From a checkpoint of a small CTC image transcriber: moe top_k, 73750 training examples.
Rows from block 7 of a small CTC image transcriber, named by matrix and row number. Rows with one number within an expert belong to one neuron, the router's apart. Each number is 500 + 40 x the weight over its row's rms, rounded and kept within 0 to 999. All counts start at 0. Numbers have three digits each. After the name is the row's rms in percent of the matrix's.
After each expert's rows are labels from the 100 images, of 14976, where the router gives the expert most weight on average: "strongest on" is what is common among them. Only what is clearly more common there than usual is listed. The data: numbers of one to four digits printed on busy colour backdrops. In brackets: how many of the 100.
# router: router (model.blocks.7.mlp.router.weight, 8x128, trained with AdamW), inputs 0-127
# up: expert up (model.blocks.7.mlp.up, 8x64x128), inputs 0-127
# down: expert down (model.blocks.7.mlp.down, 8x128x64, transposed), outputs 0-127

# expert 0
router.0 098:526504492503518480488509573469455471522534534513464481523496532418442553550523459536567543499507496547459529586481528505480472499569469587522495556536446464507468478527538436480449526481513560528507462459464592442607469509451470474486479508534484483534492448492521415422583556543463456532572473514514519456514555523521511458495526513507507494465554576539509485482500496493476605483506
up.0 094:459541502506629582453450503475517472538437517517451479524531525402474481501525444483518446491498462495457541505485500415448544532554454465515574502456438507519438509444467532510518480568442520482507532476504480491513526424531478501522514572554511592501487553503580582504450483482499484544486462528480495531475519460557500480519437531470487551433464538497493514486555506582516507515461
down.0 102:537559523429460415556479437496533458487488619485548523547508464605494468500533508536529531479470462452595504512487479563508508476489502518516493535490501515527585504572427558471570515498508568479484511540508459491480514539466467540493520462531508498469494451540484537549461457440432532522506432540555519520488504490551473585508470506554500418486550469542459517490505517503530477415521
up.1 091:490427359490485456525481476476503519448558580488462491472547526443482488534554460505505488492507479494519525527524505488503535541512588467547532517469491547441547490491544464468467519497486464474467499495463571428508533532496492464506495519515571514505472444561498462530549491447498542477510566522516513492474523574575458519467528384539515405578459480591447510478461445478530508478503
down.1 093:473488586450481419513526482484465521541438489448487612423518473562508545504537549470516484457543526519498534499469519473424460482456532483513474461455506447541426450578491414494514487489460574526518537512491563493497490488495449496507507470496529517565503515558485548581477459453465502477491502491546512506512474519535509512469491519444476549429447511506523534399498464481387483447554
up.2 115:554580515512576499512474481561506480565571491482490523510508463474497568552495513526474460518486462571493487516454473546472517446508516489473526468408457478525507493527477526498541526502486446534490430546470535439510525440514453423494492541596528489547498542477443508398497517484456487563462506444462517454516469383470515536528541569547480453443537495464564494486484495511497499588449
down.2 114:553431472559461579504482513488504490436517480562482547540400507522488480514489475543514535453530475525524509519480540404392493481503425562434530522517466577486488479517528541456526515509502453525492498577501452497586517531523519501536514470495500506471571514418557447509585503521541463587531508503539493497500492540562463467396492459509506493495485481503494414535510492540457454505499
up.3 100:514460520527513530487500528468498531474481478492457521463507489441484519476567516575530481453524589535513491500521456516497596530519487453464582473596526518528466546518507510468523504505433460467434466500572486496468460526527397504490479547435498452493529474528524544355443536539466525531477459504560466474476470498494570449533566449523522499535536450550527505498487417457514510543539
down.3 110:424507560470451428469533448488562478505449455533374521445464520528492492497492466446500549528502466510528501524551529460458594468538478494532520532533535506531566437575527510424497511496542439528536510474578509514488513446510529478508565534484454460464529539490441506521564551453499528390476434500437538519512511536535512491533497480496500579469507479548451483471498468505560535460478
up.4 109:507592480445563552385480495545562489521467479581447458483448488498488468519472472532466541550531467509517536474504539462488553485482525514522548526465489517465480488481484437488495484496488559520584444500512490438515487517539610524542475485544456521529498495523535537497502546563560497424511407507462494522508504571458439426524484531470467482506489527493430478444552531481442462590505
down.4 114:473482492507484448503539501516592489521537483502510476491558532585499479489534454528528523494520537488482512511388486548533475484545455429436512475420488467403459516447499466603480506513513449507522493451459542495483514475556516554471507576577485455520517520459445454451533534466448547555517557462571515482487515449541450516483492520539528485479575483489559513523509585534507460501416
up.5 087:532512509580506470446553436500565542500494536564479436509484478503492538501515525502512438494507470456544458515535469469447520542545500449525476475492519516486565539504550461545407543566460519373597512530477544472582528530423522496503519425499445486507476512502495497555506492460447477500469593486473475502510507528539513501504500490505526492516430490539549458460497363474515517452501
down.5 092:480467504443458549576523571510456553529471481538578652481444487519526519467500470472455571535508543477510506493495509479476462476483481493535499477443417452457544532519453468474459498490482515504504498423502572460547524519482503368487493432528475470476479497508494521514564514438524493395529472533455499511478506559513516533478497527507501592524474513593458485483495461537517506493523
strongest on: length: one (79); first digit: 4 (25)

# expert 6
router.6 100:540562514499460467512495558517452447477467550472540461516581482505484431446502460435540490554493531405443429446477506519452557536553513508522546491497534546458427431477484550426500506412427554553568540481492518554537488453558541514470495532491465491472523487473466503547447556525499538527442564526463492500480542472479551480508502509508500487440545507498536526557438487491528589512507
up.0 095:528537494554539550470475497461506485562458557438536538474444450552479530562504516422507528476486519515527542537510472613486473482414509466489542457472481465495546500588536515462516485446532507476497568543575577428513541464472442517489542449502479518488478564537488539421483471514478465458483535495442435511514544602477462523487432476467493529523499504509412561490494466468498477470523
down.0 101:540518502531507475559527491529422555539426412487488523461478541489492558483489497522486496511463464425506528522497525475424500558470601477448509541433543532518467493504518450522478479506467403503525512572444464461561518460504408491577479471545516509535548524449527508494519455493460508610472501482463487495513516535476559486547514445599502431503482552508427505471496532525473499447535
up.1 105:561555525581513502561486460513524467545425571450514489507426453516520505442524404469506469492458419503487542453494577525499513552483528496433474528466507438483498508518546511529513509541535521521516562452490536535565487529469484498477497451452481506476428492504533583481458582451489506514532534511444453555465484544420439571465435492526436521462447509519523565535529491540473498532464
down.1 095:503529541516530530481483513467404526487486453513585503516494454406508487498507485545526461489499444421455510535510456491469568553462484472511507513486533542559557484502500387574474483470451529540486510452595439498516471482463422503466532511506497523570448485427507517522513534546425505488540525536545503506497533481456509390546480558527514572524466541542485483462514563549521444484480
up.2 106:498453448488449462409488483557569524540460475391518496493519476471515500466521458514570513502531538588505446445528463492505464431480473552510533467531415494490513602478493467546526525465532544457513487493424501469507559560449520470489519510413519518480524505498479547540594481529529518474489531483404468530582504493547457556505428530523475539487551515529493516495474455498510550551493
down.2 100:567525584493526504484496442515483498459498479472463525474557501543515496475473465456491415540528516521486512491612509555488542520585519440614491523500506566501507531497509389371519499489523513518446517430506486491544517543475488440462522452472475495469484539471504515472464565510473504434461460513482527483479483406439592476529457488499512527506557518493504499467475564512484523510439
up.3 094:555536436515576434425463507544497508519496486522509496485518541493484480475487466538556512461459538468562500468556484422519501514524457513508593595481470536498552532466599423526551485530365452498528443489530482506505454551469540528515518455537481496565525505498502502526445570511480459429539437496564459583534494506460489475461517498444507422496536490463477501482480513483511501478468
down.3 096:558514463395522464496452451530425433516425426485495464491516427498513521484470457463519503470460537462488511514471496511462575536452591571451515497420494549529495448458499437466476504491505534495510495479470564523537513472487538542493460490505586509481507502583443482505428486535481450550470546508468498510491490467600456525492490525520529419539532593581485475487496481513510479544520
up.4 098:496452516478568510485516529467534573479468513437506517542521508509513456472523502552470471500508523454474574533528549454552540479481497538526598512359495493481511443494384506479498535505481455513521529547508507485553494456571490470501532516493528497495553468435484485472471487493432530530483485542542497460485491520600506457451541481510534478466552533528461423612487432519438455534449
down.4 094:479522531462472389548535487494481579472582528537476528451446447540500456544457533487505504552503517424509504551439501446600485510530551493553484480539516507489460451508509495454497515518510373522502525592458478481458502470461494486534435456442513420449503513486537525477545515539601505445472535434513509506494514506489510504481560510463523524483497548455505502483505482539410519487434
up.5 115:556534505436452496528485506448444451485521558520483430537449472501468505516481441468514520518478452577447488524517498462445472476500459547500606489494509496555414491487494545452477512542498603480474513509450562397521414533465471446504526488554492487533515516451524533530459559475520479569502556556549476478494566516570455523526446521491445460487564512536487564484529542544509469482530
down.5 109:514479512562481535461532492498391489511533467431504594533419541502501507512489500537520510460458515481528489492592513558463487501507481473456523562585460532514454472402443486475487518497478577492557503483558453502458534476484512429536537526496499482569421447497429496488527484466508531616501573509537489498492507499617492469442481513451477521492524476536515491457498452470527468484477
strongest on: the digit 7 (53); first digit: 7 (29)

# expert 3
router.3 119:490468562488455433545540434612555485486509475456528550520507427493576504518522517586551587470484528473555470507449549438517456531475543504491538451411423504537537512525461456539462489497569564451444484530538484492511495543534518498423542521487548488508513518475521417467488513581571488476505501533546495505455422510547493529513553536509581478473490501467505488492478485484532504480486
up.0 100:530540485497520423437464468491495499483513489544504512489473522494482439480455461461467565562458492477455547562546443511426502504559582467543543534473551488465550496504465477530488442495463410525519552491417584470564390550522524465464505534459479516479485501541537541536536572482504494481448522523471487581504501559540526481436586442507486516546497547501524475496474527508526506415518
down.0 101:440469512489462507491505523485530465566548531426544446517490473499500510467556501489522504398503554448546475496517523386490481445515460568463557500594471462500522489566493476471538501478472441532515494450497487471540511522481465573510447583529525571500521484522502552443509513562477532391536481525568518510483475515374499497553507514473453459500484554473502492490516486483455422517483
up.1 099:444447556487567517523548457450558526438522519508436487451489459481454453506476406496543455546564523507532485527463526464522543462465444508489451505518496540526501521532464480590528495489489507442520475561546544433406528460527475471470500539544551487545528458524485430530608488525527444526521420492495520461491557507502505500473519615498505489524461516481498456502467423509535520570491
down.1 093:498534507515523543559445481465520478509502478507486512573483569502501514497491531540518499519520412416519449472423483441520520510564518502483507522605471479516415491523496619421498515496580479466476476458429445521509491449513474445495441457496538500507566538461605556491508622440473436573475521509490495505495507530532493508500432517511493470457485541473478498510508496489468539526506
up.2 102:532497501523531511448486504442480484603467420544508467571533544433518490446523468504494589501504474502461518541411529554533521493486472578445523440503495470424529429499484494442502457567423487474480560509412557493524462536472439466506502504510525568570483513483528454502543444490557511528518512531451493543484549548389478540514523527492545503472482497539460469495476509462517533511551
down.2 110:403526532412442519555545506496446484475498516504515448512586476556490523454533587577538460443465492472495494440526525476485483512454564508506496507536515604463514435487433496470475490491488545521479497479478545509576502484485482425471526547457521467466510539463557519543528473511491513631512511504575530497520535485498538405536516474509479420538482532484563459465486457488491529482476
up.3 098:513452452404483542541510437556510450504543476551621419532528473525509465410472592446493567476472537532533426473516519470514505492443523548510475541441478562521541468514530534500485554507492528596453422511528503454493501492506541558464437512474568515537505511487474456531452427444464517529503502512498569474503458549512522492495555506507498497498439474498494525490488490422488450507524
down.3 099:492466527517509531507522498518472482476483529447542457531454477518504492539500522576488493496487484549519487556465506414572542488474634479464533519533555481512586546505574400426495510510500403491469534583552455485416475516468506560511494475509461505486520469433558449488491575435495519548504414506541486510482492508466508563499515444523503517518442458500521518463506484498458552430489
up.4 109:493413502463507532440518525522529454493436507537559476461559480474502504475474441459448451573447512534547478439489470563559490495441540515586529451510486551509459502435473505581487556446541558563484494494540507568506490533465583442505488507437407508504501477545424535538465473512484522490524505518560542464479497549540529568486486469511515402509488443459524474548492465486517534532488
down.4 102:438509501542514484526494518480488446538552460555499455469435560475493451511461480497478510516502504495486528492511479543467534487460500517439481548550514554555543457475563507490505533504555460568524504635471443509440483426472469550434463552467423499536511490500558504471466590501595474487474494547544481517488472584489580432524483494515516468496441537496550403487501477485483468486562
up.5 104:517427471502467520528525558491430455513563494408508527555456523486502481485396469568509479465454532510506519543489436529428520557503452474529557481547454378550531498522507541528538438502454489491559477487482470570541519545515470464459499488433552500503513475541532508493577559570480447460447538493538485490466518484490533459477528481443514538545494504506500579457445503518479526470576
down.5 102:559470488422477473511445597502517558496456543516484464485516488544497520464488465424509505505522527558499550515515533443458465472497458531381500511558499519502572498541436514482515482480496455455441481461444563472577502542509518499546521565513473526515480510536478495512469508419571599471474534539541528502503523490377483516503504510460479543521525449490547565482479499452477421433527
strongest on: on a plate (91); length: four (59)

# expert 1
router.1 090:519509493510544499523507492537560456479504532485504497503459477483566519553457524480492438565550454484500539498499514573408473457547520522571479429505579450428466525487501556534502559507494504538510554516508484552375507466474435556521525449521523567543520546528434542530430518540554433554541503489455444522495550566437488518508473457562562469483489478500460528535510468489512446464500
up.0 097:497478616433499420478513507489445504467564528488499512467506452503439476506469469447468453504501566471523521499490528487525549471517476504518492483522522499550505458513445511554579484472530553359489490547505509616546527492485539546530487498475457519434524443517461488480504571508501388415499533483464517471517555523512514545553548511430549472453557443504494486553492520491528517499512
down.0 096:578511394524446532507523446497534515425479495489517463467559595541462501535457467448488564464508454546469523462534521494507489460534470444549545466431521454521489525539443466445560477508556481510477510547462479476510525566564489496519459451535538525538510448591529505500555457451531520572492431567508474507535497490511444481491479503539487586488561566557497510496500525488450515459439
up.1 126:459470502488508494527564553430469486461483521501494509431485508519566454476541441516506432522437448455568565491516484544452567592506439493544472426433492491501507481509488482485482538511534509563608575451497441542427500476420534484555538498513470456490537503505503575485478543540500502495498503599444467508459465523464548531498468466542506498587496497540467489526509453542492515535448
down.1 117:520543516502518424429559558500532530456474435499592534522548562533487502477477462514511605576507506453492489505517505477594505545474495491533505479464494491486494562521499644497530496510429443504513514486492501491516493555486578551483537499483564481530557555501547511434493587475401481543477604452457519504489503500497535447521506518511463502517524442479483497526499503499469482555520
up.2 103:516544503449504477498437464466484486566498450477533472491492450433519461432476478474573467473458519544447498461436480490536503530513494586532444523544495592499532539533461504499478545570493471468529515537497516464527493474498461414568558516494501489560507532384536458514526490539534448554538474542552523562553515496470457542462442546493537430523482475525432403498505507489513497581514
down.2 103:551578532537473464501563419527476487466541581546514436502443524408495497515490551508495482539522470568502458442440499470494450551522449494490477508538434435531486535485520507549457505513543549439519478461532534506532480465546481504476464473528516496488498581466398500502584562531521528523536419493474535479510486447554468495450498535552525499444609501535467472491522490507521580505464
up.3 121:487539482453580484434464530613460511508471465499502581550510487508534535524486513550474527495496458535488477429487454523540504483524601490490426486555463501437531487457520568571465529507484412468512520508473492477509512528508552500529505511433567463494526510485468443531513520536575499434427517440434497499458452469519552498449483510542600481476533560444496442547524537468476496542487
down.3 116:500455493482503579512476513485401441489606492544465495506493516539493485514458468478469505461498464497481451505469485448545438571542505497575451486550477479479534511495437458561449478512510498475557498553519465506552522493491508518485509526489555509573431452527406454493467512577569565622499511524522479493498496515463450437437490497480519493489546519483519492520499483516488640469473
up.4 088:443564496476505439550553500512536492590470500478508450490454467484418455540549455464540549487557508494470460561494500529492456469519514463487560496504519505522468514499507562565511563561501547524431589536502476477521468508468469458506542530433468392591560526503466511467471580534493527469498497489485454471499486490542450442516488464532427502444512430510534521483562518562481502564444
down.4 095:417453572493538528527531468485627527496503474508511511510529445449517455476472502528476469545475526531499497545538495501596469464394467505514496557537523482562544489468469465473516527519466452544517538520580501459479479515528516587520494502497449565481523461553506477473509580476398449588523529528491511522487513460516471458505478502544517478563498463538475490571479499480527598484566
up.5 099:558544440480455567487482446479542438558544493468530463471469463536490466425465472502498468487561478481502505516527558443515512491508538503504497589527483600460423511456528464498453458556489503519503439502538465579490595558529543513514499462475440560520504549521535469488481456547447471496486530474497549553585446464468476479468449466506518610477542527461494468465489453525535487552467
down.5 090:526568575515546455526464469541493580504594447530476514524518477434496521470548502469500498417488532512503493495530533522538515462528475465479462526510569502485509443473513474497452514498455465517468489543463539515493520456522493424477494506581480528476523528517485534538628594515583550471480549475414503495519497520551488485450498497521524465541357496498477415441519497514516474483469
strongest on: bold (85); length: four (83)

# expert 2
router.2 103:504495428427526564554541513443571524513507469433520485528516485511453522441571522519552510466448472572528524464524517433499464494475420493506516528583520483514453462479568528528481459480560608500449466513545486469441492505510438507548575579508520516464532493499534581444497564500463495534519533496563493488469497563581448517498468473540449489543509512541484439519561482537503469499486
up.0 098:503525510458463506545495529548514523559520424459569459501518489494564532486472519486448527468490540542519506447530426513465539526458511427498462592558585537499595493441442493545512455463500423466491502449475477588487515576516539505543436503562491524491485603511486535520450478441537488448442555493528495472548520518461487485484490429518499480424484550466536506484456504548475460479498
down.0 102:416555471576492498545470408499535473475436550493435529490482574503500535500445509612495480498490522494478529480503541505575414508490518532493492489516534507518452560437458402441460492461494468507474489508502496507529472498482477443438475462470552561530469428520514433502572567473427522523528427506515485501498485431451558493505510462533550474505550495519525495491535548495453586474510
up.1 096:435545504504491511487512532514446437502535431473568506451523511535504511481592490531528492564429517523483487503525468526438477481460521459510472535457417499521468494437578517556494525535554498446520598490450456542430569563470492464552519520584498476460477515499459479490480459471484556562444476499490520464540479527495463477468427478547470514531468482484569434616498458535539484486508
down.1 091:599526450490537492540522463492508496521510395550477417567458552499483541493589474459501501428493482605455532459474464604547493487566526457563491489496535535497472513516530466477494494481552478541458497536486424508522512484457506506538517495472471537541439507492453524585450557474497480488501507512564521506509481459466543522544498511530481448506508450503510492416497588540480587506547
up.2 099:507499535505548545544506507477444552476442512427522512489492493539525533501459491507453404537484440451597539521567509509461524583524480458474531452450475478498544565563481543540489553477427467482541585459502565539494499528516443503486506553542499506569507473412426526490510534487499541494494493505424491553500429461525420552493494482553527520499464503465448523447462432515494522455456
down.2 111:473481415482547539560498470515478508565548578465463392486519480439470509556443481498516557417483557481524500531472490522544477486528521517464504521521496477558469452455500475552528510466512501443460510462508472478388502503504532523555615514532481471537457547518486533483526422558482467590489409432443526472501480493578495551506517538447481499502481526491498491576498506534491526505463
up.3 102:502512563472545476476529507499363507496496531533521556455526511534468456508479503494451483494509503498554448438408520484513539534464543481500481568515605508549522525512468469451515509444456562511500547523546487443414498556427555510514542492433422512493544480521603468489453535488480544533429541495519501473466486494519545505468542514564477534495524472497491461510514392431517482505515
down.3 103:461527447551529487472535538516600502434466607478556532454454575505499486458438524520486496488475520513486489518532501542554486539457533515487513493485480536462497451479514504547456534508476530466571500456522531508592468510530468544597562441536452437521463465489480475473509412554522524591509529523419444537501512499543454433481479517448513445483484446459481545516478547533462493551465
up.4 057:479596474425528486437445446493509568472547523520503489539453429493541506528508459476516479551550453430488475556522465531553510507499546556524451460492463502398540582503443537419470524478509451531573464474556454499543529556490492477508514556541477487498506469569478470504502528483524507464466455512491440532497491479470507468490506501552475437551452519509527508506580424598536521556483
down.4 076:463533515539452536476498572465539495526358446554474518510451489506473458500497612514485574451468439487538478478486506609505505580578495467460494489535526483449517589532494496486450506496514545492490525495470476527503492444522525558524539517514487475530534491559505511540547544483573461520540479493535495517499485506508474460550534525489512555524508541415549440438552505568439558495486
up.5 089:492455412557492532492459519574542531451487421492470450524456488465547483507514511467509433479517494515575454464462514500519423554568460486541433468489537467519507546433410463541486520523538513456494550565481527520443508515574496490517464541530563456464554447480460525515499526543510561530452484484509455575487520437525465531448587564541501602474503498514496482506514484530475496504440
down.5 094:432550491502540528532473481504506555594493451467539574468459454498486538515499531436502483430459481505524529509541456463461481535532519520463511539468451543517538471441480444506483468507500452654462501504507414471550518439513473555430567501434589589510513476470578513507543523452498508472545480481434535474536478468455514470484523471506516476491462475456517525531485454525551526486545
strongest on: length: one (52); white ink (32)

# expert 5
router.5 104:502504463518449497535531546475494566435476507494508494553522532553465553556499515457476549468529519476486515527515483515459481484555559534538448540466464484536499546529533513548419498489503415512532526411462508532514400575433521541568466560521418519527453498596495473570509470488551471545466558449447502522458463552465516464509542469507486510481492500495556493445420574533447469483503
up.0 097:476472463524482503461424557504513517503498511472527505517500478479502533528532556518495405502506496495491470540496482558578482531503463462557487541567491504468454539529453528450523481566547509490540497476515521489521413517557463481466447491560410491556463514513494495529496489409509468520510471505470420567570540395476526560468457483529486625532463464588468528474495552527428494474472
down.0 103:462532494516506527524555509482431513471513490529546517378520499414515505484529443502523517443482432519522517521471512466462566560440442473373572506492473504531513461512564454454492517503481458508481519475522478514480496562461531508538440601457523477480474448561571498483478533440470502532514555491556461498498507504409438473516518488467477536498427531537481493475487456528553537510587
up.1 091:497542510559552532480426550582433464577543487485508495502444524417535460408518521558519538460481488529486469472503538498468503565466456521469486507520431442528504463571491524556452557531473521459553460459527492498541525449495531500497536519483517405498522503457502530519516549439430409469459477516512491512485530531510467492533497553403435513561517505578503486516483550473559523536456
down.1 100:434444594507470447511486488517519518515453542493570480452490480472517504467462540492503549502528522524440474410446509554444533468459507491466490453455503536465440537550519434558493478516465434521483491505504547527438463507540470594525543543507525498522565458516502427501450536507486561503505546523550582493525521596516590517438544470504468532517405499534461519456454531471517506515549
up.2 101:523465467483564441548446439518516541423503477435485474458548458538501570482439432484507530462577499460481523506591474523495497501507555536539529485466543502478539525501457568492520480486403453429519477460588511426516510547457473559500493530569490554448471493501490490494487468485482520510521531572504519505553385493507511566468538497481489528491453546523554522567468519544469433531491
down.2 103:456564542483472443473562396491434477450498487471479524534420439504503478458572474457470483464512482462471524472470539538532506461501478475560506473546538520535520485485501556512519502488502490512516507501564450540496483437442493478458554511419499573494585429502553475486558554571589501566467442548462489511481490483432508550445507507477469507505531450548457525485517442436470423498523
up.3 088:484467554521509529372483485486486492518447513469489499457476427544593437528484493589444482540490482447476554470524481447516464507499525480538483484500458522427524503533561494471514527511547512453530527535531480425508571488532585505525400487496481474540497563418476576552524483507484535503500477497517426541549504516407516540444467457544493469486522490475480516595531555510487503461500
down.3 091:460426500477513424540462460497480449484485438527484512552453559446503484489531509570525501587468506509507479500422496506503565560564419458527499477449547519435452475518517493452475532492402487546501489489479578488469530614530443533457516560498552471499444466475515486481496508462572503501452489463533507516512462528462487507492496526566497470484396590519515502521484508457470534555555
up.4 114:502575517552533476523519421522491456578449475485543482528484468461427481483584452622528507517556460542512548434455438495482440467533508596458509533512419536556496495473449498441543569513478500568493500468527564476459506534470426477523490528497526531459488503472518528444568423500441527530524516492491537511439469462522499461469463546529495511488545503468475488543511451481545543489511
down.4 108:466452486482477521472555474513543521563546526537530502593416514496490489530533558570487566511489574540538517421502454500513541486478511503555494548562509513471427514487484540455490503473495528473478475544496490492518495500522471372450522511476503452523529569439451516494571440503483494635489505432509484518449546496486462453526529495483481481488608454561457503483524445525521545472482
up.5 091:520487508477437555551495498550575542502510573514442533478494498517553533577532512487493465412490533478515485518514445484476473419424511471530541544421484501532484474442560420436501583535516493477493528563493449481538540449536567490395530480548487510501445525510513561529520472433473488477511437453500526530491440555514493537506489478490448508510535527520498478475575496466426462579490
down.5 095:508520549524541554447546450462436478521510439541574557569521515558485511507413463531540516588502505558486537474534494471515515498537491493538512483546556549527517452550461569504463492483501435540500508492534500459448502503423481493486546476482540518543493458505583470505549563554504486453509505489546458488493513480382495546469486496511482523531425479523544578441459571438562528444484
strongest on: on a plate (68); length: three (54)

# expert 7
router.7 089:450523537525521490487466532475509469536512461531434513510511489507495548432534516476562491511548470542519488509516442498523600487436510417464509478505528536459486499556515529419479548453561435517480486515552497483529456482480549559505558386542504513422478477489512550506494480442505466545471533538488417519472583543514507486537496443508514438545444410423547492464517571525476514468567
up.0 110:523585546405482504498473449529452464514481527596489503499469474469489420535517447541588559530537498565534505485488487440475481504497490477471493521520407556536485498524549472518508489518550561453421476553448489436554509484570489515515520451479505534508496527416402520517500506525540486526512454469507516490434553537362481517543478475507507522495497509520543513481471533529482548444461
down.0 106:455541494575526514465461538499527513501477409608419518490517523454481472464448500578534511461538493550539516542527484449524554473509508502515492472504589529461548461531519523521493502483476461521453515516536505530566483542466503499456632509523485511527468475530527615447485455467419457451492572482494520500531503486487461460516458509451496516523454472503536523453522479466440430504408
up.1 090:460504525496492631551518449466447542486459468487456485520539534430432528522504556412465527472503468559483524477509525494478456502475522529549469467504552402484512564541534388486492551585463449535496499515451550528504520524461513604512445500492486473523523458439500531438499524506456512501516447503444512471473503521470451512459516567536543535582501497529466475467550509461541532525499
down.1 088:468476556498480458499484498455567461525560473472481501512547500584539532502527471454480550428497524455537504585510505493485482489517508533417506466469508478540518553492550548541515532522451481477454561478505487466433492482496512431437497519469543508518517513408499436619571430466394539518523477504493520496498495541541446505532488476435485471576506503482454409524489487539473471591523
up.2 109:490469514504474491464510449448551528431462472542445529542537550495441425487443465501559524551470460507458516563518440459475489526560453551449499492523500565538507423535462506495530501571552546493496478471511510443531413610524518500457514489439509509471506539498519456412429556576479528433505526487512466540485601524462512483487495522497526479518508500541445512455519508493458572549540
down.2 109:491484498422556399503508523531452486455520544478520512458567523548508444545561446491485544485521491543465503468507521503467476585530502542534542459482475549534397534483559436539481492508497570578485500487441462484433488557506538511442466482522568463541492535429504509481491489551403489453476520484482488501492505555496528462575514533514508512426543578530449529472488422512451494552493
up.3 089:568534529569536559491569430483529504519448509515434477463476455574497472470449423519473480526500436511483556455467485487572530493540445526487595497462497464631543517501473542451537483496455438519565425510510566448471495525500456494533512489529516479552505544458527516394547476488522508531456550488447449455502494532506460450533510546500457478468539487475482501492487529532531483566480
down.3 095:482480502488459469485508504496487428472484510533508555556523509440515479506477518582524483481497460592507497500586494501562403535489450567568552460477499497536513581495485412477512477523469504543459494479457628493442502505494533471514486464509506542514423530537434505491537430467463473439500510520529499481512487481468504517521500550449469584511557507455511534510490458527374448445481
up.4 102:458473562533518486499487522523445518505541422592490513523495497446517527471524466535507547461493568446505507582453569467572464521541445460435439470481470588512521522526449585528482427481521522507511507455527503620469443492479554510481479538500520528423527397507445502541525491495487484519528546476503550588465460504486539462481496505474439493497468521527522444499489436520489451522478
down.4 101:537448484533498393500499580519408469489493488510515497469467541547486492508483533562512487608535477463503461521534521564575521492484501499544501470481542508477410508443556449446429530501529568497508496504479526475490514593423514520520443533469522515457512519476553488461496498441387527417506471491515514531510496463466461484510470541555460485489435397502508528545502524551511506515549
up.5 099:467603461495483569510504469534474502482501488520448503472482514516516498520462468506518498505521595508531494521556488346468490497550546535572488549531471471446520554498536459491419505563363494523470563404527488496581511469513504565560477517409499496496487533526519532514509534545496536504456469500435508534435473488473543510496495504472497451498559527454501504532485484470471458485459
down.5 104:471436524536478575442531529505517556509463463589560511595544564562503475547509525461568469464512541501488529546493514570493498492475419480500455554478434527471465450504503522484463510521458518550455517501422445456503517422486526471521536422543492520499473511531549533479544409535544442491456557412506462495521542554522468458495490513506489499564457493522494514494466481504587534484556
strongest on: length: one (90)